config.yaml
encoder_arch: "mlp_mixer"
image_size: 48
tokenizer: "char"
vocab_size: 15
embed_dim: 128
encoder_norm: "layernorm"
encoder_mlp_ratio: 6
encoder_drop_path: 0.15
encoder_expert_mlp_ratio: 0.5
encoder_width: 384
text_encoder_mlp_ratio: 4
text_encoder_inner_norm: false
eps: 1e-08
lr_schedule: "wsd_sqrt"
decay_fraction: 0.3
Rows from block 2 of the image encoder of a small contrastive image-text model, named by matrix and row number. Rows with one number belong to one neuron. Each number is 128 + 32 x the weight over its row's rms, rounded and kept within 0 to 255. All counts start at 0.
After each neuron's rows are labels from the 100 images, of 14976, where the neuron reaches its highest value: "colour at peak" is the nearest of a few named colours to the mean colour under the peak; "responds to" is what is common among them. Only what is clearly more common there than usual is listed. The data: seven-segment displays showing three digits.
# fc1: MLP up (encoder.blocks.2.mlp.fc1.weight, 2304x384), inputs 308-383
# fc2: MLP down (encoder.blocks.2.mlp.fc2.weight, 384x2304, transposed), outputs 308-383

fc1.726 [ 58  83 118 162 117 133 158  92 165 164 130 120 122 118 117 172 121  70 180 114  91 126 130  24 162  63 145 145 104 113  85 148 144 127 104 128 128 121 169 144 143 172 156 104 155 151 125 138 148 213 172  99 134 172 122 129 131 139 154 138 112 113 135 124 136 114  70 137 162 143 168 110 110 162  94 124]
fc2.726 [135  88 106 114  54 124 199 138 109 154 105 114 129 101 125 104  80 136 129 156 169 147 131 139 113 133  82 109 110  91 104 126 104 153  90 132 177 109 109 112 112  89 161 111  97 171 128  90 123  96 109 111 109  94 120 107 108 172 127 131 150 147  79 116 126 106 145 196  94 136 160 106 105 131 103 107]
colour at peak: grey
responds to: dark on pale

fc1.260 [134 179  75  88 111 126 141 131 115 159 119 117 148 155 196 157 120 148 146 116 124 124 147 108  91 104 127 156 116 149 115 143  95  90 172 141  55 125 156  75 145 155 153 106 149 103 153 139 183 116  46 136 110 165  91 133 110 147 179 148  82 129 130 129 139  98 150 160 102  87 108 173 131 170 180  83]
fc2.260 [139  79 147 107 160 127 114 160  88 141 146  61 149 136 125 104 183 106 108 159  89 172 147  86 191 103  69 169 219 210 163 143 129  90  57  97 113 125 151 184 123 150 144 116 109 103 101 168  64 149 198 113  93 134 129 141 124 193  90 172  96  66 132 164 128 128 150 131 154 159 140  82 151 136 154  99]
colour at peak: blue
responds to: blue glow

fc1.304 [134 118 113 143  93 156 185 138  96 119 141 185 136 133 169  91 108  89 141  90 109 107 189  72 128 109 136 134 113  92 122 129  99 164  98 166 165 189 100 110  99 111 122  89 136 145 124 217 114 135 144 118 119 123 171  89 120 105 118 110 146  49 139 187 128 148 112  95 145 131 128 108  99 121 118  99]
fc2.304 [106 183 101 127  80  34 115 133 141 131 110  95 176 146 150  86 151 126 149 132 153 132  93 120 139 107 152 112 145  64 122 153 166  63  79 125 100 128 129 140  82  84 157  98 137 156 177  82 110 126  84 102 178 106 133 104  94 147 136  95  75 144 129 151 119  85 141 100  85  99 111 134 134 162  47 136]
colour at peak: green
responds to: green glow

fc1.334 [154 121  43 174 103 126 138  86 149  99  88 125 111 142 122 136 174 116  79 166  97 168  92 171  53 142 132 128 134 146 162  45  98 165 136 173 131  94 108 106 154 146 124 137 155 131 132  95 165 118 117 130 149 149  78 160 126  67 125 135 116 104 117 211 139 170 141 126  87 148  98 125 146 148  76 184]
fc2.334 [136 136 110 153 177 148 143 146 118 148  97 132 255 142  84 104 120  78 139 140 174 143 114 156 105 118 107 132  71 109 138 116 150 125  90 123 125 106 110 161  93 132 166  98 151 109 112 131 121  90 111 150 114 116 106 123 189 117  91  83 201 138 126 111 103 171  94  63 134 157  90 116 111 139 136 107]
colour at peak: blue
responds to: white glow

fc1.466 [145 169  85 108  64 167 160  70 131 155 111 127 164 160  39 133  85 134 135  71 131 151 135 120 147 202 162 191 150  84 146  95 118 135 155 135 144 123 126 108 162 161 117 172 112 163 149 156 119 108 104 126 120  99 165  88 106 124 122  76 122 103 162  81 127 118 116 143 130 171 150 148 100 148 157 145]
fc2.466 [145  62 135  99 171  82 174 131 163 175 164 157 168 183  42 132  99 100 124 193 141 155 134 157 149 184 111 100  75  90 117 181 133 121  46 115 132 170 144 116 114 118 121 177 135 173 165 142  93 112 134 117 112 114 133 133 138 143 139  84 152 204 110 121 124  89 158 127 155  99  97 144 147  93 125 221]
colour at peak: black
responds to: the digit 1; second digit: 1; third digit: 1; first digit: 1

fc1.602 [164 126 137 178 135 117 141  84 156 138 123 115 120 120 138  95 128 127 121  94 115 119 170 104 119  59 160 177 150  77  85 196 130 126 236 142 101  56 137 142 124  94  91  92  61  96 123 106 122 123 131  78 109  83 104 117 137 122 146 122 163 146 198 115 126 153 177  87  65 172 117 105 118 155  64 124]
fc2.602 [ 69 133 130 120 147 126 135 146 105 153 175 171  99 206 160 142 156 107 116 157 190 126 116 116 150 149  39 164   0 179 153 132 101 103 139 152 171 119 136 149  24 135 143 101 133 160 122 107 186 124 170 144 132 100 131 100 133 158 104  69 172 165 115  73 109 128 127  97  96 120 168  95 107  83 102 110]
colour at peak: blue
responds to: the digit 6; blue glow

fc1.675 [ 99 109  75 107 159 122 187  83  98 102 155 125 128 108 141  89 155 155  83 161 140 186 113 107  60  94 106 123 165 181 166 167 149 140 157  88 110 173 142  84 146 162 164 117 146 102 164 150 151 135 181 128  88 118 209 135  91 108 144 165 131  27 136 100 110 164 132 130 170 120 149 163 111 166 133 116]
fc2.675 [139 100  74 134 103 135 133 128 108 175 131 200 111 165  71  91 140  92 124 176 130 131 168 186 179 153  92 112  62 135 130 137 105 125 141 135 124 137 143 186  91 126 117 111 112 100 159 138 110  83 102 118  88 122 119  98 160 148 149 129 125 115  94 104  95  66  61 166 112 131 141 167 151 136 160 127]
colour at peak: green
responds to: the digit 5; the digit 6; second digit: 5; second digit: 6

fc1.513 [151 108 110 143 123 151 148  65 152  65 103 127 220  96 140  75 126 182 155  75 182  77 145 121 179 152 105 131 132 182 131 107 106  86  79 134  99 119 106  99  86 128 138 174 107 126 151  42  89 140 153 102  94  89  97 154 159 165 133 153 151  91 152 143 129 103 105 131 143  85 102 107 100 137 144 150]
fc2.513 [192 118  63 148 104  41 156 128 135 130 109 115 120 121 130 103 118 104 107 152 138 136 148 133 140 144  98 167 130 173 155 142 120 129 186 129 123 132 135 111  59 126 158 140 103 155 140 161 121  98 122  98 175 154 154 134 139 128 172  76 133 101  60 228 144  76 125 161 146 139 137 128 108 167 100 155]
colour at peak: grey
responds to: dark on pale

fc1.193 [164 115 123 114 140 151 158 105 178 146 103 143 134 141 173 143 127 145 134  90 168 109 182  70 156 126  92 156 107 122 177 136 116 131 149 181  93 155  79 177 158  69 138 138  83 166 129 174  87  99  93 106  83  81 149 132 108 107  98  98 164 165 131 154 136 135 116 148 148  91 169 136 154 191 211 164]
fc2.193 [160 128 174 113 110 150 130  59 139 136  63 192 173 140 129 118 129  90 140 145 111 133 113  93 106 106   0  94 136 143  95 135 169 108 120  76 119  92 157 181 102 116 110 118 120 153 121 109 142 102 116 136 107 113 141 119 104 179 152 183 150 170  98 130 133 137  99 122 187 146 139  87 144 158 130 106]
colour at peak: black
responds to: the digit 6; blue glow; first digit: 6; first digit: 5

fc1.282 [130 119 131 146 101 104 164  87 151 102 147 148 109  63 121  69 108 147 130 112 132 126 150 130  91  80 138 122 132  58 141 108 151 107  66 149 153 148 106 105 102 147 143 178 179  96 114 128 105 109 168 120 138 163 192 119 132 124 138 152 109 132  82 157 120 127 109 140 110  66 111  75 122 111 126 181]
fc2.282 [ 95 139  88 156 123 151 123 165 113 100 139 136  78 117 217 139 159 150 108 137  73  75 103 119  82 131 136 123 132 156 107 103 123 114 196 127 100 138 137  54 131 140 114 205 123 165 148 143 134 122 127 114 126 165 130 147 137 186 128 132 103 176 157 114 112  69 131 117 145  86 135 137  72  73 125 149]
colour at peak: grey
responds to: dark on pale

fc1.4 [168 192 155 133 180 133 152 153 106 133  77 104 154 101  99 101 128 158 103  92 116  82  83 143 126 125  97 174 118 104 123 231 174 145 198 116 141 134 140 165  25 110 178 161  98 153 150 131 227  87 128 177 114 176 140 176  88 139 144 131  84 160  93 119 113 105 130 175 110 100 163 108 108 128 172  91]
fc2.4 [ 81 132  95 157 157 127 154 185 124 147 145 150 147 142 157 111 161 106 127 112  87 111 149 116 169  93 170 132 113 175 183 178 119 149 162 120 172 135 115  93 139 137 187 175 127  71 120 109 146 108 169 131  55 100  76 143 167  76 148 144 160  69 158  55 127 203 131 159 116 138 159  92 153 148 160 129]
colour at peak: green
responds to: green glow; third digit: 6

fc1.141 [135 159 154 167 120 134 128 123 113 146 128 106 136 126 117  80 143  93  96 157 143 164 136 158  78 142  92  91 134 124  47 138 132 147 153 126 193 128  88  90 120  93 138 147 126 138 173 143 115 110 130 140 142 148 162 132 128 143 151 206 167  98 151 126 141  77 111 120  54 193 164 137 124 138 153  54]
fc2.141 [ 86 110 164 153 143 102 174  85 152 125  99  85 134 114   0 101 104  73 154 151  79 122 195 126 146  76 134 180 149 132  77 139 164  54 203  95 118 125 156 157  77 130 119 140 135 113 131 122  91 162  89 127 108  50  95 143 102 153 147  55 176 109 101 153  84 116 147 135 132 118 149 142 157 149  91 112]
colour at peak: green
responds to: blue glow; white glow

fc1.462 [151 105  97 153 129 134 159  46 104 148 108 169 135 118 176 169 155 162  35 161 114 146 108 119  91 196 157 156 115  97 137 138  99  90 163 136  72 142  76  94 145 141  98 161 128 129 108 156 124 152 145 151  74 149 124  82 123 136 129 181 167 137 139 129  55 184  38 131 125 111 116  88  99 150 112 143]
fc2.462 [135 120  89  64 104  75 186 132 136 125  51 127 111 158 117  82 124 135 130 167 138 125 167 190 125 132 103 142  93 114 102 162 124 138  69  80 132 141  94 134 114 123 143 138 138 146 101  69 131 183 116 100 132  66  99 171 122 119 105  57 171 120 124 171  80 163 147 144 141 195  92 136 110 129  96 146]
colour at peak: green
responds to: green glow; dark on pale

fc1.644 [147 161  99 108 109 176 133  41 153 159 146  96 185 195  95 134  94 146 177  69 123 159 101 120 181 167 162 172 172 119  90  94 127 144 120 125 151 139 159 108 131  85 124 172 106  61 169 202 173  91 130 140 121 142 142 113 160 109 130 141 121 146 154 108 114 113 135 161 118 184 130 150 102 130 138 156]
fc2.644 [205  99 128 123 166 107 163 150 151 175 122  90 140 167  34 172  64 139 161 208 139 152 130 180 149 152 163 143  79  79  83 140 150 127 117 100 165 165 108 132 178 147 125 190 168 146 119 120  93  81 133 112 142 149  98 105 143 125 141 143 190 160 117 121 138 108 125 153 118  97 124 104 104 108  58 200]
colour at peak: black
responds to: the digit 1; third digit: 1; second digit: 1; amber glow

fc1.674 [101 132  86 140 123 170  82 100 100 130 125 130 123 110  78 138 140  85 109 150 143 107 144  83 143  64  82 118 101 119  82  62 130 119 225 151 135  99  88 155  96  97 103 203 123 130  82 115 181 120  90  61 172 216 114 161 148  82  82 193 142  91 139  87 117  65 143 137 156 185 150 102 115 131 123 142]
fc2.674 [102  88 125 131 156 111 134 114 149 106 133  92  99 168 101 143  71 114 152 168 120 147 125 148 114 148  52 166  31 141  59 159 110 109 100 108 145 129 132 141  65 110 120 113  94 123 133 108  81 113 139  83 153 147 145 147 134 163 113  75 181 170 122 195 135  95 138 113 145 168 135 124 179 158 129 158]
colour at peak: blue
responds to: white glow

fc1.430 [158 130 168 168 199 152  77 157 149 150 141 130 113 103  51 140  94 136 102 130 110 153 127  74 173 190 155 131 112 144 166  43 106 115 184 158 172 170  76 100 194 159 131 103 129 125 125 203 174 128 119  99 114 173 139 149 117 149 117 125 144 144 103  49 124 136  94 122 154 162 142 186 131 123  79 143]
fc2.430 [113 102 147 117 138 169 125 162  92 141  52 156  86 140 136 144 113 124 187  81 172 121 141 151  97 176 136  99 116 134  61 196  97 163  58 114 125 159 112 171 117  99 116 133 165 140 174  95 121 108 152  81 152 156 127 112 132 136 113  73 151 102 125 105 145 115 103 215 128  96 128 132  91 129  94  28]
colour at peak: black
responds to: the digit 1; second digit: 1; third digit: 1; white glow

fc1.309 [131 186 116 164 135  76 126  94 159 139 168 120 158 132  92 109 165 157 106 171 136 142 136 132 126 129 109 136 187 119  94 123  95 144 134  41 132 119 139  97 122 123 142 149  74 117 120 154 128 118 175  87 105 122 180  46 128  95 120 143  83 119 222 165 106 119  81 164 147 122 110 116 124 109 141 131]
fc2.309 [126  93 102 132 162  62 178 190  89 163 109 132  93 119 167 117 118  84 108 178 177 135 147 156 169 134  61 120  57  92 107 177 123 161  89  95 121 130 145 165 113  97 121 136 109 165  90 112 160 186  89 116 167 112 149 173 135 217  93  82  98 119  97  81 153  94 118 128 121 157  89 140 127 146 105 117]
colour at peak: blue; red
responds to: blue glow